{
  "win_length": 400,
  "method": "simmim",
  "residual_init": "none"
}
Rows from block 9 of a small masked spectrogram model, named by matrix and row number. Rows with one number belong to one neuron. Each number is 500 + 40 x the weight over its row's rms, rounded and kept within 0 to 999. All counts start at 0. Numbers have three digits each. After the name is the row's rms in percent of the matrix's.
After each neuron's rows are labels from the 100 clips, of 14976, where the neuron reaches its largest size: "top examples" is what is common among them. Only what is clearly more common there than usual is listed. The data: strings of digits, spoken by a formant synthesiser in many voices. In brackets: how many of the 100, against the usual share in percent.
# gate: MLP gate (model.blocks.9.mlp.gate.weight, 480x160), inputs 80-159
# fc1: MLP up (model.blocks.9.mlp.fc1.weight, 480x160), inputs 80-159
# fc2: MLP down (model.blocks.9.mlp.fc2.weight, 160x480, transposed), outputs 80-159

gate.244 106:504493500535443550412514426571451527487539472520489502460544453485510460476484519461523500525578483469458519505483564540554499485593485567557553533458535513479546491376549492461490468458549412512567591524466478409579525493493552509484512521
fc1.244 097:547547549493559451573448542489502517551401524534483485519482488538481513516547501534528516519450488482516532493510438457456530559441509517445517471575452456443501533569471490535516564523456568445426436488589528485503476539556491481506527458
fc2.244 098:531426452513483586461525476473406438482541493534566460480498535483463504493514538446589509500459417461512484451502561473541427527556538508472461567565516528506585524518530471472520453458539410486496529505533541506547550534562498484510540471
top examples: "zero" (61 vs 26.5); "nine" (53 vs 26.3); first digit: nine (29 vs 9.9); first digit: zero (27 vs 10)

gate.373 103:488478500542479532553519529451530543543522487561469465471492524468496531417518493480497478508453476500491582495481600492487438531440404472523530456489441499493518413541496473487559549442488563456461436528487536450552604487481521537462470557
fc1.373 105:535536497469528487477496550467465501513498521484387541459509477487541417480441502503446524462511449486484480543477485516480475486492436519470432461442507526572457493503541444509529528466505532515500466498454475516446464521555496397490461475
fc2.373 106:486468472533511453560529478511450467465452506515496473542528511540576452512515455471444484565493601528467554492392506500491377488520605533510511522480494504467378508536482517538484499474468455538442516487497525540482489512432462482463535455
top examples: voice: child-like voice (55 vs 24.8); first digit: three (31 vs 10)

gate.323 107:439511515449577470472436483440491536519456473539465510493513510468553524479475510503512492460540408551446532519525500499460476572434486485476476520561432492461500469538497481519510492483511456508543475454482622487467494448483490527522477540
fc1.323 116:552462467482461449552469560452493443516562527535389504549533551457545486460502575511454374525509480524481522508443495522473445563465547508444444544541487561539511467446504532428473553488528483530491514503518514528511470517558499550492435500
fc2.323 122:456534508543579504471511424493483574467464457547557540416452579491497566549484432420515517490562474525507526553483503480504542487433447504516491485542453403481436482552489501540538479497516496446494491431430530501523513395477455434473527480
top examples: voice: child-like voice (100 vs 24.8)

gate.307 093:509436530463464491489456592546510466528466460517525530500521479505473518483550453467525414525531513476486483481456467536465461542441560539498505513583476494542539527508484459435560536487494526528523485553540547502476466599509507524468475442
fc1.307 096:456504514447551493529492461426467560461431500532456487423570562560528489479433460481493515429471422495518505477497528409561529503473464445568480509468472498450486487573472468504492550507512561473550493528478548419516530526482453451561513497
fc2.307 099:512533456422522522490461478490490518523505425495526475525510489497463603446483562513529473457583467491506494520483482510435395474504510564497518432555532484539450511471549491478503491557454461477499469498456520527502450545526508423422443506
top examples: "seven" (55 vs 26.4); last digit: seven (30 vs 9.9)

gate.83 118:539498479552460459492490499487516548460487526508493514464518526438500543465506531483568464538501422481484482446572537460397544541487441463491536483496490521563439419516530499489521536515480499519459600544514469557503453554532465548546484491
fc1.83 109:486472535486520490421490551533445510521542473537502509511504443477464481474546481496548477529482530538523565533537530543500500457560466546492524476526459400474511457541562547459559555495502564507480506529467457514555424526449497508521480459
fc2.83 109:569522545515459487531481492537465502467411494442498487395542478453505482583482480458540477512422504559475582477492462474431511496488454554574542459531524450522544451492520505516542454542538559481486445511510516523456475435530460577495566541
top examples: "seven" (97 vs 26.4); first digit: seven (54 vs 10.3)

gate.458 127:544501518529568511440554482506571503464519485513595455486549457525467571560550473514547527510497552440451470523454541542496493505551499538458547477518467437529446501504544433556500498503511473542497465536544539496509496487491491428479496428
fc1.458 139:506509515496529492500476522493521500573455436490535485512490447569460608563520526522455557470530491545482474481481500568510543445529469470530450493531452516526519436491584463517543573455522495570468492565563560542520537439514506379549505524
fc2.458 108:443524533511501515501586563558519530448491549503526482560502399524514510548536507470514491509590532497553463584486502484559481481452448516563459481573391535464477521572487470551508445543494490477521465488465447466516489473506484516465463438
top examples: "zero" (99 vs 26.5); reverberation (60 vs 35.5); first digit: zero (56 vs 10); voice: high voice (50 vs 25)

gate.429 122:472488473506460455494473474490464492534449454461586564513461488468500505566504539437541497521486438476496425541518524531444521560569466478508523480430485477553532554435556459503453496450607540534493520524543522525497502505548574416456567536
fc1.429 123:549505455524444486487507454478480532510483489503589493463472460445564489525499481488555503489484507411504462521522548516440491534519470431542547519490459452579534560462545499505449553445573556547544524539542496486476463583536524428462543495
fc2.429 111:469413471524510519565496508427523459535603486507414515523513470482507485600523498529493429410527508480556520502448514493504485496540429498519450482481456487510522457559478467570473456534492516482499456426572460527485493456529515469477472437
top examples: "zero" (100 vs 26.5); first digit: zero (56 vs 10)

gate.312 104:481503508540530430450441483490525462490454501475468445472482552592501536479525467514560524442486461447490443510513448499497497533535531512473529494553473581565524520508542534484478523460572542548444481504547511484499520521509466450532522552
fc1.312 106:518591436515494539502559516478467544480517481531585462507551505439550487516442514500518462536536557536472576541489547453521536478441514515493484521485515414470454460498527476549506545446442469533516469504522557532559447444500469499476492505
fc2.312 101:535501469547460569540497534448485535503444405433479505505531450463464491550537491456450488549497531493505512515485497566481479524465401514521490551423498469461541546437514426530470522556491483520512518469502528527476469560537484455504504553
top examples: "four" (70 vs 26.3); last digit: four (25 vs 9.8)

gate.30 086:504488460567491484565545549478451495535476498588512568563463467522418474547469531509479536500475475438544484505580552479494461490425505439499512498469410456538486512428478534551473517528510551469458522511482553473580486489518486470568556454
fc1.30 087:542526504500462472521426520537473501470517456446518448489483530515540534478560469438511431595540536499436529453410391525454517515503506503598499507495545544486485452473523564449526486466503482470540443558533496554477497431544486587470527531
fc2.30 090:470490547501464459462563534511483450473516519527473592522547518420485444491466517446484523526467549473502441502569480522558436480503464501576510496506447494491618548482451537512415501508510515565500559535485465431587500534534528457542493512
top examples: mains hum (72 vs 12.8); clipping (40 vs 8.3)

gate.350 092:524543476468575516500506483532527489531504492524468512412410473547510505433500421502538500462513579518493476527480534509472429514499507481526480551478435545504511508541423443487490510502579511496526476521474553516397466528498527481493505493
fc1.350 096:456420462537455438519543550499402423482480537533468518636528478467557441474479534490465517523578468489516531534495485496539398534519436538504504427488521420548577512491493536522528451457511528489530488490516438477540541540510495498460523481
fc2.350 094:478516568476525498495537412501521500510537506498555533433496493520470584446519489502555559560433484429479543444449487539461507467533591464531500460544457523509448629461545520488495547455511466567542505489481555542502526514604543500475519470
top examples: mains hum (93 vs 12.8)

gate.183 111:508548527540478456518441517589536475520481543411515517515530528541420511478493533483494491493482477471428529559545509411544468541444555483535491464564523515504532502532423512451569503437489447458492429543575517529579556540534552558533505455
fc1.183 106:500519498528531501496513494440466451524494521546474488453444476537481541552572456517541480510551522550577530508470546475522476430508456485548516520425534472569400543593514491568471483479487534569465511442479528484472486515468527482473536525
fc2.183 105:473534541523493543489476542553550498415477478438496442489548510489494537424428528418506512510477510406409512552541482468507540480494531500604510463537503449410513478503524557454506461527489482488437462529483483507539571481563467499516590506
top examples: voice: child-like voice (87 vs 24.8); "three" (56 vs 26)

gate.286 115:502499484501532469398513468431457458442463449467483487499448502478528536483515599514559575532580425431497435525511457505488490521522478460538523512457460507526469507500538488500562505505481535487533516525544506460498521572452467540535535521
fc1.286 114:494472465528586483463523477490438504464509463460500505495572511468612507489573521488531462473512497482529475439518474518480482538514530468526490602414466458511525510529503487469561459516549470555458511552525461453451450520503473554493550493
fc2.286 112:529510490514531511430495508467431489506550498503523458504496478447488500496555562489498567534500572506428454507432490488501458449451539608521522518498508443502467527503493511485543524516571522481472504578514520426446470420431459505461560474
top examples: voice: child-like voice (91 vs 24.8); "nine" (65 vs 26.3); "five" (53 vs 25.9)

gate.327 102:542479448485522499472510436465516461522528508568440476463429506503466514500464470491448497463421503540471546502520572510529474493526480524493541544466515515555483489532444487459571556514551554528512530520497507502531483441423538543526575500
fc1.327 097:514491520527494543451516508530464468430471487489421463532495518504570514498503448493553559494492541538418438515449467427538501503550404501509554529448434583448535558519439534503483465509495536444508546530463483530523444513554466483536535487
fc2.327 091:475586474503482453481541445467568574459549468553557541482485520470461531446517536521427458440391455436551558472528491558456471516508517522536502465447548465515484480469439478491487534572516521532467464480486564530519476473416499509449508489
top examples: mains hum (65 vs 12.8)

gate.313 093:476559426587442548507464449488474491497488498491510487414495479534532463517513509539491492470547460537453490509523462502472510513521490487488453524437550525493501462463469468466559576505510619531569580535552468548500501516477457452512542552
fc1.313 081:467541475568414536518467457432480539517475470456510454446505488518532476496584496522484498464475511532465496447495488521441500536518487486508432476453549481482493415552482447459533533505472608531602526534574471520442470472445499464532561530
fc2.313 071:526474525421576438490540526539541486533503529533433498528461548433520561480501504437497499487503509439523499454485528495540462448447520514441551504546471449507508571510491596506480452494490433505375490472470509445486488481483488544441444507
top examples: mains hum (94 vs 12.8)

gate.353 094:521500551500492488509524464558477507530496503389563441557576483472544523524406512516505534545463535519497516494491483448564511453531568508543442533551470538464517489531428502466527498502428474478457608477453510473519462505527473463529521523
fc1.353 106:527533501529517504476467483515523511501478495441599455556488473496482496476477499510514541484471513563443532446448563540589467485512536601454453485535477474512539510552493473488536511463501548489549616493376495481485466484570451507521498443
fc2.353 092:450490463470463396528575452513526473529550551590452520459506554453487502494495537468549448499523503494465443472580548502451556449527536547552495471475492506469511406515498480426515545516492489445439505486534445465500516462475517489584437548
top examples: "seven" (54 vs 26.4)

gate.391 114:517471490431498482439512529479533528489438448500455522515562470499546511494463521482523526501476396514423540553535452626446475517501435527445548502458542580472516480466519515497585419504466533532544491498502459426466468547575560602498505511
fc1.391 124:555424475499533506533462496457505476473478455578472557539537410501499528488571485569507454558536460530429514445541518506504521468489501504500526480438487488494494554431496515502526493496506505530550471469439473357494446610506560520515469548
fc2.391 113:492553497532595555456480404482478472517504518468486543544477516489553531549494474568507483461468427516442503436581558454522473507495510476531488537474439403467434596522473525477513458573470539446487456498508546551487514542555550454462515476
top examples: voice: child-like voice (74 vs 24.8)

gate.219 107:479549544506521475517517448538424518533508450485560518456499520487461516465401500472526537430507560515526516459457544543495526506522520432445511589525473475441502510486505470479515481536520478568471517438531522481530464560458455552566478546
fc1.219 110:511521507450511563488580579481557519424478530534553498527429494564559488545562484539478437604490428466450497566488556480577459509481494487526554492537485518515574488497466501496551513410529478414515534535449498476446463469575507485494514466
fc2.219 097:553451505379484538488503513545478435483498469470502456481557506438476592451453538527554608536468473582479508453575505534492525535515502501527530498461503517546518545490464462526526518527513479498430487521505466486513542463551522441489541531
top examples: "four" (100 vs 26.3); voice: child-like voice (66 vs 24.8); first digit: four (45 vs 10.2); last digit: four (31 vs 9.8)

gate.146 093:538524523518546537451558556531470474479449501512489474493510583499471508517526526476487474500401591517484517501519492556503477503540465484578471465476476489530484455516496558487503503558443560497544482543467522517527494473534551502526503537
fc1.146 095:406521474526540555474495610457490507505461450485605473511485528495446420450500574503452527448541481399494473552510533524491504462496520502523470476507493508473476470489535497456499518609502584439477519552523565467491480513496518496449489541
fc2.146 085:525457519488448492540465386525494470455554483534491529489564487479577533558481471475518510554542445502510499479456462488510543570542454555458534525442586490527514565460500456459505467450516441556471493443464484483512479433489477499569507475
top examples: mains hum (40 vs 12.8); muffled (low-pass) (30 vs 11.7)

gate.61 098:546548486493511553479470483547580488491514490568495468505517475472526506506412514496507484608486556484527518504473467475466436467470496573501465505515490503451524446549461545516525509473499572417479511487502565518507500452495425507472501535
fc1.61 096:532490466498524550493517442556511467481442494458488533485511476478572509517443485492534437548546539480571550472447471461441453535445529514557499516467536514438479482485413507470480486423491558474482477543489539484517480523427450616450449511
fc2.61 105:541563449414511432466483465543537485537541462509438512502468558508489520552505413533513469485437555539534529478520487549512538438473453514523500508495485474459532522440505502487433440537490409548505473488505449525474453463451515473441494557
top examples: "four" (80 vs 26.3); first digit: four (50 vs 10.2)

gate.36 086:556470455502462541528506460474510566501507488543524515489505425468491547619469473543437508528469522483522471431565464512524487530366481556521501561521525515458439503461471576520503497555535505491440477447521489477460572483421548527574481483
fc1.36 092:489546476467477461606430493485470541538540540566469478526453467436504516544453517502423509509452507491553516428525505566468431442393499507407540505529571567424423507463465511474441480569455526395469415459514480485480472518457513522476517482
fc2.36 082:502516491496579477499515471506479460546492473516544538446561557537475485467514480465545498524570509518522450538488477476490502456529541524532434443535485458526471521557601441492455537516484447527580552479500576514539543543539562446465516590
top examples: "four" (70 vs 26.3); "three" (61 vs 26); first digit: four (34 vs 10.2)

gate.54 087:492529510443541520495545470494504568544534374485492512541498535547424367489511458424438486508466493477504522528560432472511571510496555489467442528427467522554510468457463514572456457475522463488560472477495563485461524549406476520510495521
fc1.54 090:455505510469553504452517460453547588564574462466496520467493550564519463456495483504529447489466452484537530508463450519505558528562487526495468502466416518500482497508498525551451421471461511468522466501456532493540536510496479474496558509
fc2.54 084:481432501469485426524530452489543493460506507566418545485485543552462543480462477469457552495519446532440515510585569421518550484479473511464502447576525525506567476476451564498510489601588460552524520564462549519547549472496492534537515427
top examples: mains hum (31 vs 12.8)

gate.57 121:476549499509504433468543494488436481467389469456464479477517541501509514455483538464541577516493520505541579486527469593449531496529408537507506516469502475516490466537519512477592470512503558549497476482471508463469460490498432490493409477
fc1.57 114:520548384516509460469555481544533543475467546473485505549548555525477558571525549419508499506557501517496493544478526563458520511487498467517515499456545496414520454514500497514473530505560543498494438439478412481472481510492496528565453490
fc2.57 122:500506497586481490470524564579453532472443565521514494543443518519520513471530500457526507423511529504500499496516536522507493507510495546528521538436502477485457544491411430492506512566547569450465449548548533532439558504413517527518499469
top examples: voice: child-like voice (93 vs 24.8); reverberation (69 vs 35.5); "nine" (62 vs 26.3); "five" (60 vs 25.9)